From a checkpoint of a small contrastive audio-text model: log mel input, text encoder layers 6.
Rows from block 4 of the audio encoder of a small contrastive audio-text model, named by matrix and row number. Rows with one number belong to one neuron. Each number is 500 + 40 x the weight over its row's rms, rounded and kept within 0 to 999. All counts start at 0. Numbers have three digits each.
Before each neuron's rows are labels from the 100 clips, of 14848, where the neuron reaches its highest value: "responds to" is what is common among them. Only what is clearly more common there than usual is listed. The data: synthetic speech, music and everyday sounds put through simulated rooms and audio effects. In brackets: how many of the 100, against the usual share in percent.
# fc1: MLP up (encoder.blocks.4.mlp.fc1.weight, 384x96), inputs 0-47
# fc2: MLP down (encoder.blocks.4.mlp.fc2.weight, 96x384, transposed), outputs 0-47

responds to: reverberation time: 1.2 to 2.4 s (46 vs 19.8)
fc1.198:485484501529476551554526444437499571545539578478490559526492467518470523463525541421529490536501552521497489470566514461401520532477545559546499
fc2.198:503541495482490443466474511470458491432539487461497418444481488465490538503536508550501438482556480458454503531500502476508578502527513503509472

responds to: distortion (56 vs 13.3); ring modulation (46 vs 12.8); number of effects: 3 or more (31 vs 13.4)
fc1.55:479476514479542572470523498513473479597467481548492569503526535504443549436421444496583437476522507488503475418529520441531515515477542501434522
fc2.55:465463555462496529505481523505528532518443510441430508498567520490490509533469468543440462486465546488482501461500419438481454440570499549463458

responds to: chorus (36 vs 12.8)
fc1.354:479439560464454565502482486443582454562479523452476500515518489463480494430454486486498528443491528526527514487528477525493510519462517541569612
fc2.354:533516545450577476493483505458442505463521452505548518451480541534475521548530459425491458546529492484484451553507487486507604524492532497500305

responds to: speech (74 vs 25.2); echo (33 vs 13.2)
fc1.206:492442525548516520511486535504464444458475448476493461502555519480443520518518431534549508529507552599422508606502522523515525558479517440517515
fc2.206:483539511471500482492498499506522489527516552502501589468507476528542464527430558516559497528548477448587491441485497498456483516548500604498520

responds to: band (70 vs 24.8)
fc1.125:495515509442505516463489420474424486488501540505548502446513420506475486503459502535497487457465560554495508467508491489513532508461509530472544
fc2.125:531527494467540475517451557588545487496435429570518550499564544502592525505520443407570495532530493524453485521470498557497545536483462461517476

responds to: reversed (74 vs 13.1)
fc1.235:485514570532511517485532513462530520530499539451502417536531492508504470562515531520516481509542529507521423478486505466537619455569513564570496
fc2.235:448482504463479570500460558471519445482505474533530497455475487513479500444476470476446556549472537513469534494524515460448480536529501475503521

responds to: wah (41 vs 13.1)
fc1.1:538536486500506490516498498482547489598529574441577557503507543514426527507485513484515594522536537523518422481517486511508543484443488532527542
fc2.1:428470498484489500476523518502474438459490466582508491459504449494449459507551454517412467524512554465539564483482463446475515536443525513496439

responds to: reverberation time: 1.2 to 2.4 s (45 vs 19.8)
fc1.16:520490500503511488542494411460471491494483483399538490444559450490414523495514567525503473420443485506389484485445424506498512429509524469470544
fc2.16:495487455459478522487502499471481428562476513513446474470543498499529525513514492486518544508572491493452513535537552429465514503533555573550429

responds to: telephone band (49 vs 13.6)
fc1.169:496473527463411495509505540498459450546465527450479441500520480473479449435462529560496529502492455537448487470479475502473508460502538572485522
fc2.169:528515460543513458491457566448440523520469478506509519484519520478516459538539451475484472567413546491530463503469561427522403410533504550469473

responds to: reverberation time: 0.15 to 0.3 s (52 vs 19.5)
fc1.238:480437498474507461478494504549525528579491533466462449505499468520505519558584542569461555524496522464496445518610534556527506498462491568506538
fc2.238:517490497551456521488488448485494488478475515572497494441435491581454465535478458554431461479456500563501573555470559487572523501523497571500519

responds to: far (64 vs 39.1)
fc1.149:536473578538505414557475465442509523500465492579453542466533562501446492512477476529544495543512469529512502543526546493570517505591535492451552
fc2.149:447472487462488491424535554463441457511488498476548460498487519467496495463522404457457482509445543424569548492501532459414463483460432519573476

responds to: reverberation time: 0.3 to 0.6 s (40 vs 20)
fc1.257:491457546485538466453446595540480529518494551423530509451518501490542582394456514472459473542471456523487478482540490453612449516519547456577562
fc2.257:505550481513497518565450522456445525533542487485452533580524585528521516493552495503481486443547498474526553529490498526461536499546493525451526

responds to: distance: near (74 vs 40.5)
fc1.92:445458475492485547444452512521476474427485493474507509588510508438564462546489528531563534509523578556524494476519489417460532471416548479470558
fc2.92:511483607550533470487544533515500475543528424553538482513542582517502486499464442426512494514525442535426532493465503562504448482510443467432465

responds to: reversed (30 vs 13.1)
fc1.108:463497461498424517473504532516447445514519534572577546524509476479557457453541534515459579514514520533479522428572481495498528448551506544562533
fc2.108:490558454552508466565489515353464477493508535512469498482476470426550454542571576519505483551515485545482478503395517443524522506422509568528515

responds to: distortion (40 vs 13.3); dropouts (38 vs 12.9)
fc1.77:511514495555582455552479492509516492499560556510470455538495524464425536535482586539539545461524522427530511356548466535504513561467492532542528
fc2.77:447454514466481486564479470548440481512557494530462540454481469491552529567479520488508478454568458531473500522472443455542478561448463482436485

responds to: tremolo (72 vs 13.3); band (52 vs 24.8)
fc1.58:478527461522515474520527500538503517588515519475424582452519541475525473487522545472486542478507507593492506487471496524460547410488553519425475
fc2.58:469454550486484523456527375493479451483518485445530530477568539551516500484443521431437486589511488560518549514507532555452508541465497497530487

responds to: long reverberation (66 vs 40.2)
fc1.93:484569473547508419515547428476549453462445485611476525476478510518518517455444492487467455530505522472496528542577555492485508513492516521503507
fc2.93:466487575494503505406464508495520514507531428434501536580433473531539547534493457429501463551558456488555512493548474558547517474505516523455508

responds to: band (61 vs 24.8); tremolo (51 vs 13.3)
fc1.194:453453413527463416489466523490534557537486491497436508524434466503483510483469434448463432542543555479555440496500537545512524480498523492487533
fc2.194:505435497470469475562458480477467558454531555443489517558468464509506487487489430560511504540519420495474463499553451428583486515514546452481458

responds to: far (65 vs 39.1)
fc1.120:471510462504509599497531548474532577515517520563497480514540541485527488455528516490542557446469509515504504488441487433544516515448519514537537
fc2.120:505461485549568449479534521528554555485469530413464439526475504485545490475465500564478480455480481572454504525527557459490495464549549464502528

responds to: dropouts (73 vs 12.9); reversed (30 vs 13.1)
fc1.53:501525497466530478484503520502551522543567500532565571524535528536502488585437540504529436563475557532516513551615508460549503477479543516469525
fc2.53:511502466423479473479509508517438464484496502482535525444454503523556420540444476565539483445544507455447457538495527497492436485401563472461486

responds to: dry (62 vs 20.4)
fc1.381:516539482477517448473564520460496481548490549438471540592548563545499463476531551550435566480520551605489477427504537537528423531478521550562524
fc2.381:493495518485452570432520559484500456439494552462520496465489553489560495541496465539509553497473479524513521478518509496461493540520459546452429

responds to: drums (60 vs 25.2); ring modulation (31 vs 12.8)
fc1.227:489584536504464543482499492539564530533514529510445523530462458492482533472435516523551544397537518509538565455456489468433424513515513527422576
fc2.227:491505495531506439480499544450480516480498486521570454536546556515515502591511509412533414528459454545481492453518496492526501414439447491519474

responds to: dropouts (46 vs 12.9)
fc1.112:495507410522373538467494483424575498536539503523451501527462492466489470450495486504559495472523589470557481490548485453507481519474535526494521
fc2.112:511516427503497545559495505522479605484435474486523514474561571404518519489525496513501519475497488507436521564487496466538543492449502429449577

responds to: band (69 vs 24.8)
fc1.301:486443502515587538503460481522491569525596564541480505589512475452524476505418503579542524468557493551457472508510531490528493443535468502492480
fc2.301:515507493482462504481564456442510504451441485451505497448478489509485530509570511551510539531501541496443513491461468511436560476505511459503482

responds to: band (55 vs 24.8)
fc1.249:519499540535509503520520519376492511541536557556566482560555497489511540547529492469516560538512541510506458430477558416460506465527477461515446
fc2.249:540491502476479440495543578471531531475487481500433472503500457526488403552507576554421479490583496511500492456497509456439518464543447475478490

responds to: dry (56 vs 20.4); distortion (50 vs 13.3)
fc1.59:458499522478505537521493510524566483404508529464461440498500448505459569456501465414479550512545473528519463463470516520486490495479512407495492
fc2.59:558501509509549598478510504477486508481423539477515503500526417516490485538456561476486481411498449537498507498469506439496540443561502505489516

responds to: dry (51 vs 20.4)
fc1.210:484472528484522470528516455452510492478428533451547490579596511508414509561539442545490484531541475505494449518510551496521512475469509508480521
fc2.210:460557515500492546505547495426501514477542521463452544476524452390493521460461471423467536500553567530520554490493482501538513491487500477492512

responds to: drums (57 vs 25.2); telephone band (39 vs 13.6)
fc1.63:499500525469509530494515481593471443435529548449516441509520491457500480462439594527489561495546500586500523417490466511539505499474516482484520
fc2.63:528564439516496493488444511480487508556444507438533524541409548497471462496538521514488510516442520484562480522440544492463532435536502536523547

responds to: long reverberation (77 vs 40.2); drums (59 vs 25.2); reverberation time: 1.2 to 2.4 s (42 vs 19.8)
fc1.96:452453453484525424507507457441449496501447527512439521507557490481562438503502531569458560495414458476489498485475502518476516438467511570561456
fc2.96:543417524445541567410419475452505559540524491509506509477501497473500507478458502479460390461486497567538543477513471479537487539520527554450504

responds to: distance: near (72 vs 40.5); drums (71 vs 25.2); echo (37 vs 13.2)
fc1.293:436501554498513452502454464490508505475484568532505474581564569478549512483455502536509525497536479659448512505432503503570489503568488506528435
fc2.293:517456489516524506380500549526459532515465457462489544562477561488450484466501454565479495472509464569514501532476462523569512534519496489441532

responds to: telephone band (42 vs 13.6); dropouts (30 vs 12.9)
fc1.183:517447547528469412497457486556466506502469554451515493529503469453483494416446480504467494481493424485532506499480492436535514518469571529532557
fc2.183:536477465536531507516485501387444477540455508492553507490555496482499426512546456504446485535480538501477523519527565478489522527453486496525428

responds to: tremolo (78 vs 13.3); band (55 vs 24.8)
fc1.186:481538500574453532510540498530553447572521517502567468481448512549507560487502449485478441550485495495493486507450525528562498483473535474445479
fc2.186:445494489461480477493599478472547475472397485478530441531441510501477450513437507499478528500496465518527492549486549556588565482501482417499475

responds to: distance: near (72 vs 40.5); wah (34 vs 13.1)
fc1.246:527478485551475499465521474518483496564476600473527473504505411463474520442545439480501538463448549454494516512520500542498587477437515566525489
fc2.246:480501438418486555504411503440508548445576433501521518506558467488499492558471468518535520540544472558518523474527509496506488574524483450488526

responds to: drums (76 vs 25.2)
fc1.23:446471477512519461519532383499528520495578529567486460447548471432527461488530521556466545463595452493522522495447466534539565526545528539495431
fc2.23:520510489490524477456460476497474508524423472488439547570486533576433518513550472504471544513484507556532473509501490461553425491550501482481558

responds to: wah (37 vs 13.1)
fc1.52:500517460463576612507472444497517557521497558547559513529501497460481540506484523484545567536524506541430455471470554495531477430459511592506501
fc2.52:536446454455565494528507520487488498542470521450609483527421525467468485547435483563514540495515558536540471510455511461469485485509528569481494

responds to: reversed (35 vs 13.1); wah (34 vs 13.1)
fc1.155:487486433539527521535549429460506501487450510476488592500561508451468503468508418532447504497512471581414471497482522499533456442511564492469494
fc2.155:490494492437567441454513445491624475510513570441483590498528428490408508470508511550514434539521493536531497473485430442474470469482501506510504

responds to: distortion (32 vs 13.3)
fc1.141:435486503527442547483407446403486475543519484470505499498475426480457469446473480492464579482468508636458480470501513485515514478521539470518475
fc2.141:541461571472561559428487439537493527498517482392494553461569468511509513460466571528534498553489549483515519483540545508434494513510499432554527

responds to: ring modulation (62 vs 12.8); drums (52 vs 25.2)
fc1.144:491535474506502511571536472539525475518478575422481546479528541515504566517499483485533563573504526412530505491492553438431510443465541572476599
fc2.144:475481480483468496486548499526526472472464503498530474493546494542536502503540566559520470432550586485543444473565471475458460470465533511449432

responds to: tremolo (51 vs 13.3)
fc1.255:504522506524533489417476516546501536495490546461476481515469537458479543522553543470470500562564487509492553417502471480560543530561554487555517
fc2.255:481418537547492473443469431440485475490481465491512480509472541530505485517501456570515532489527574498511533461453520549499501458485462435505536

responds to: band (57 vs 24.8); number of effects: 0 (52 vs 24.3); dry (48 vs 20.4)
fc1.180:506503480496542535515531500497502472453495525433496501498455523496517578458491498512571433493474509530535466515485511480526515394500486482482509
fc2.180:517534404519536466532564532503449490494539460529523537442463503464494535493539391447433484545469561419542489576461500496503510517464526463495511

responds to: wah (30 vs 13.1)
fc1.287:500546479487507465507521490424443541427522498509511529482471404469500522565464447546445527468519515541465523496493546540525512463476555453445571
fc2.287:411479490502440595493527557490546526535457418513516478435497512493560484517514507537481550522492520487546512451516463460422417524469439505534470

responds to: number of effects: 0 (49 vs 24.3); reverberation time: 0.15 to 0.3 s (47 vs 19.5)
fc1.333:438447497549517501491514462508509495592551505501463496494430548483461461509491549520551501484402510512473532493468501526476554511527506456490543
fc2.333:563548510468476556450461489525535469550453484493447500489483466474529503491483506537460565474530554481408452430506530497550574499528523558552450

responds to: ring modulation (74 vs 12.8); drums (61 vs 25.2)
fc1.365:505506489521564484542526457557517519540476532498439542451598515536454574470479494461483478476486485489495453481486429446411469428511577510530556
fc2.365:429425495546487486450501424518482502439476514431536486479537477483501545456474524482515406456534533504514468432502500492481468461513530586466475

responds to: reversed (36 vs 13.1)
fc1.340:551539528471442464507567475534546533517482527509516554514523566479487474510536491489448441597534583469445523491531412398563500494447533469555474
fc2.340:441526499436582527549482483438501463433511572526535501536527516489420515531489539410560524454573560495556509450465470523542480544483451561494515

responds to: reverberation time: 0.6 to 1.2 s (42 vs 20.4); reversed (30 vs 13.1)
fc1.323:480478534486511508499528473434443539507522522513466505497492519554417515501523491519535528528508477568623482554506575513464519484558501555526510
fc2.323:516421473489535527565541530537484492500525483523499498517535490516479471476425523447449482530398484485460495435464457506527527456508522534541521

responds to: dry (42 vs 20.4)
fc1.161:455489539525420547558476492520444536517589545517491569526522490493482510492518497514477493437418470476445462514520458519462608423505469537497556
fc2.161:445478422522501520459546466457520498453514486570562457501481488403437504533506529477471525521588525550555503472502517463485525492464503520459493

responds to: dry (50 vs 20.4); reverberation time: 0.15 to 0.3 s (40 vs 19.5)
fc1.220:474495518526552509528452501472497436513510490504524466473548474432504540536441476473483456465471542461476454474550439468557495474477506429489491
fc2.220:524536455493447523509486510526502511472458521477458518365506549525575528515477548530477549492515526487464437539521511533517510531496469521531458

responds to: ring modulation (43 vs 12.8); dropouts (37 vs 12.9)
fc1.0:456492507422546464536495443506488526484505513481516496501542530466490528483494546510514496469483527413476462521494534462480529469437572560509444
fc2.0:504493505523458400449416480603452516491464466475448506572511455484483477568566513504510407474506529426494534516478453509479467439494406480467514

responds to: speech (70 vs 25.2)
fc1.237:481427458516471432508452579491470461532498461465544597503503498457491595446478511497497552514515568547437489542543511433522550486459444435504454
fc2.237:524523480517502484544462479513515463517540440517457486539493471499583496542486482518520502490489569513482488435487426471507492539473497541452552

responds to: chorus (33 vs 12.8)
fc1.42:516545519561533518443512453509487539506518527467548576468474526501520514506513489478476484418518463455500450530476522501535410476467590557538494
fc2.42:552586540476491466532462558484542516447497545515505511528551543515505510451451462497454537481456494512452482457546494476493431517529418530511524

responds to: dropouts (33 vs 12.9)
fc1.148:482426560560397577507472464487474510537508488499486539491505564535556501562489550524408474482500509551444569468564520516415477510526531473554408
fc2.148:534519452480452531411463479505481488474501537547569508507491499516551528545457498532455507525463405529473493425470563558486506495544493494470463

responds to: speech (52 vs 25.2)
fc1.312:453505538547473534509455536490486469550483605579580502552552431422524506491491562507503483489455522448563482487556531495490504488534521470564439
fc2.312:592536504522474510499482447518521534437552555500475491493446425461515384520419522542457428496517517539494485479481459462469559486530525497460540

responds to: reverberation time: 0.3 to 0.6 s (43 vs 20)
fc1.102:490522548518514549549480464492534477495461528559520511510536482464574469502546532579453513473595483527525440549483546503503547500532532480530547
fc2.102:533448485485558457483545492496477485502584536492492552611556508550487481452447469444558464494460535511501521517547523431540509534461478489517450

responds to: reversed (35 vs 13.1)
fc1.253:554477611510451465538449475490530508480531527480408516513507472557561584548544523473526456481519514479507438526472473494535490500513567500431421
fc2.253:452473459451517474512520487522550493541475457502468524501452431472464476470553511429462517602450550531437557487453563503506505510490485505577525

responds to: short reverberation (65 vs 39.4)
fc1.44:513406517528502515475525469493498449477483470469482469502505428541473453579507543505545470518525474565455608474546508451545541528493481482581544
fc2.44:492540488481512469463464551511541558548486530500537514519496576470526483429520484499535543499490487513534447540461531496476534524492557468414471

responds to: far (70 vs 39.1)
fc1.174:499450458520472510455510500483512485564489502473465457504466556426519560417512540451522508515424500506429428526515460452489540499394495559494523
fc2.174:397545494546523499510461502551539515449582461469487519537546483503469505481392520541491439523525474476509532518544555531578455559462507489565515

responds to: far (79 vs 39.1); chorus (36 vs 12.8)
fc1.290:479413508438471528517475401517500451534464469509534532453556479528459547552504529532519486513477580506500476560491554434498548477472502536451506
fc2.290:455522544540503472441502563501495479494483498510451538485525474435534467491486498478410565467545504492503537508464525526476460532377456488622501

responds to: speech (81 vs 25.2)
fc1.233:467488481457490488496547462511448485494485479494556535547477557485470495559490498506467521509550489522468513513522499454491548468440527525438526
fc2.233:495478571496578541508531476542480482495512488482490506545516552494514525449438530525425570585492422570496540471487526476484508618472546557469465

responds to: tremolo (41 vs 13.3); reversed (36 vs 13.1)
fc1.117:471491473475488551519497443499501494571506498466500480503485515404466520477458458473514481523453526406472489448552553501572516501465493544483505
fc2.117:481506534454538491456522479464513469502474480526537487488475524582403533451530444465512461497516460491453504507479545491500533477442457581501493

responds to: everyday sound (78 vs 24.9)
fc1.158:504499532534500425471548540542524521540400542420413515414505478481510462506539480484507577496550448527523543485439516516520513501500510445491499
fc2.158:476502481522568490473521463526517429497459492554485424590495546547457482492501511509459535484501512512453602572518534534548538526520470472544519

responds to: speech (68 vs 25.2)
fc1.130:480464394559505477537498469505554592495544525466458534515447526587555479423491462534427476483515564518465478460481558484504501477514516460558475
fc2.130:516601516500443481469544545524589467548533602529530522507517491457530484524402569502537478481520478451572506511463513478465483542559481507505471

responds to: reverberation time: 0.15 to 0.3 s (46 vs 19.5)
fc1.223:462500492416498497451524487479534473403509512577482519424539522446482549461506483525456476442521553534482473431511469535523540506374506570504507
fc2.223:510492503521517440520434560589511522544538479532532504529507514544531569502524457553500514580501521528458502531501541513468591437546573476496444

responds to: short reverberation (71 vs 39.4); far (66 vs 39.1); reverberation time: 0.3 to 0.6 s (50 vs 20)
fc1.103:470509562642500490497517500423476428551537534475489506485491504522552494465522502532416473503503431464520503531528491492495496488543517432482496
fc2.103:576539543509538529491458529480512513501485529541542551549486472526491467505471546540465534491491492576483462522542530561494468544532550546468506

responds to: reverberation time: 0.15 to 0.3 s (43 vs 19.5)
fc1.322:498436526549486388562503474463492468533492566511530514519499522534443529504515487566495484487569515500512555483534555499536505533500460436491533
fc2.322:520520495510483506529543460544451504486415557464511528520522588527472456550512545513483448511449504534461587518482524496498451414546520573491483

responds to: wah (33 vs 13.1)
fc1.6:463452549511516537533501493465476468571508456507550457542514523491529543478466428527526566607515503504465537532547486482485602470408527528479547
fc2.6:534559499490479485563497548413468496473509469493443471506510453421500484503542536465460481499492500544460431548526509481574541527506530497500483

responds to: telephone band (66 vs 13.6); dry (41 vs 20.4)
fc1.173:504492544458493545478497502562442463492497544499486518499485547500525544424454539589478534490501499503450506450477473514567625466497510523452432
fc2.173:531457500478483522491466537396558493470546509492481510488550546500558461446531483437460510530459485545532504461526455548491411507433509565502475

responds to: chorus (32 vs 12.8)
fc1.272:503459472461461612509527484532512425479534517455441496476494550514492509572554521544447529504501506517419466546534484480457520439450571509543571
fc2.272:521462526454491490540435511584516507459587558444441469541541563504510552476461479505449566529448455499464471515530489501446485494476425472543468

responds to: tremolo (46 vs 13.3)
fc1.99:510470540497499521538515460474506491541484454577534509522504537516520499449433505541431530536453505606444507505504516523569540488509545482541533
fc2.99:530486505545467505476568511479501460501463512494509480587487494532505499503593376360497495478460456522458533484529566508543557478481521525473482

responds to: ring modulation (32 vs 12.8)
fc1.49:469531565511546581521547496522537524524454561504487485435493531487520444520446512548559490502558580501431507460493524387445464472467507468478472
fc2.49:489513492511540466531478546488522503535511535543554486512523516418469541545495467412571469520536468434474518522525488537490435483488532569517458

responds to: distance: near (72 vs 40.5); reversed (30 vs 13.1)
fc1.11:499486492503461542480496493468540486530512520503479444561498506443565510549471466469543499492461543540524466494543634472516528562499473532563518
fc2.11:490592514520488462520493532576422546457529447504526467533509494445501508449599544451512535518524478443502514550598476513557487528515540519512496

responds to: echo (35 vs 13.2)
fc1.43:514526479500523483524410456407436496453571514506515464447541499512451518535449511517494483501534459494476510497455512486565502494468536471473494
fc2.43:469532477456463477511558490495455507441446483468507463461409516427499570522609489458533536544543521444575494524518494519562483482518500501546477

responds to: tremolo (64 vs 13.3)
fc1.111:481524468529441491521585457518516498572494518536484537541496554485567475539514496478448530498468527520533476547554416478514590433413501529479578
fc2.111:478463534595508456527541477445494526598518468527537523487503439545579507492450469460464450522508404482502481487519465473469552528477539549560452

responds to: bit reduction (33 vs 12.9)
fc1.371:425478408517463493491500421489491532497522584553499551461481442515455530488527513584481494497536511511475473498493472543541435489497506512525471
fc2.371:533474478488487542479485578503548432448521404498446481507531425515525512526486521453392498474484513477477444439493446557502575525559473500524533

responds to: band (66 vs 24.8)
fc1.239:430532485490486508536472553481566522468527568516477470567473487482508478484544481550498442404499486534493417493532482469507550466497477526434513
fc2.239:528564544534491509527518473525502559500478481460531509504533451460462512509469534472513489601519507476522588590480415497567514501527500365522496

responds to: reverberation time: 0.6 to 1.2 s (41 vs 20.4)
fc1.307:516472507536498574488548502489485510489501539458572524521486468505510532532512527505494521476566476532432486434463483458472519459422490508569513
fc2.307:604486447546484420514460501436467462494543502524524472504512531528484451478523502478510489461482528495554531500527522496488483549499514557557499

responds to: drums (64 vs 25.2); dry (46 vs 20.4)
fc1.165:450423551509516524488540452483515476476552512550548438459449470433454501501490485421465464566531467531525475486492455542481482480499505462478524
fc2.165:499523497466433483440517501487542537435389544507528490454477569504503520491492510519518521584542424481515514518517481528554486540487477523511519

responds to: ring modulation (35 vs 12.8)
fc1.234:462518498567474516468537462540438495459479464445551534494477480524391574465409456477550590544502565487523517509507536454459459496444561468502527
fc2.234:453485474507502552482487550449516470434453543569499497462463480507524546503489553466448426565489496467411466549494541508460465538505560523448503

responds to: distortion (49 vs 13.3); ring modulation (42 vs 12.8)
fc1.142:518510514504512504551527472504473494564493511520453540517557530413490527509546500571508444520461568503465577450535504466547499411495502540528469
fc2.142:507535505490504454464570421514428479498476504445549503505511453499524564563423515521494509525530500500520506506439461520495495486448472494457532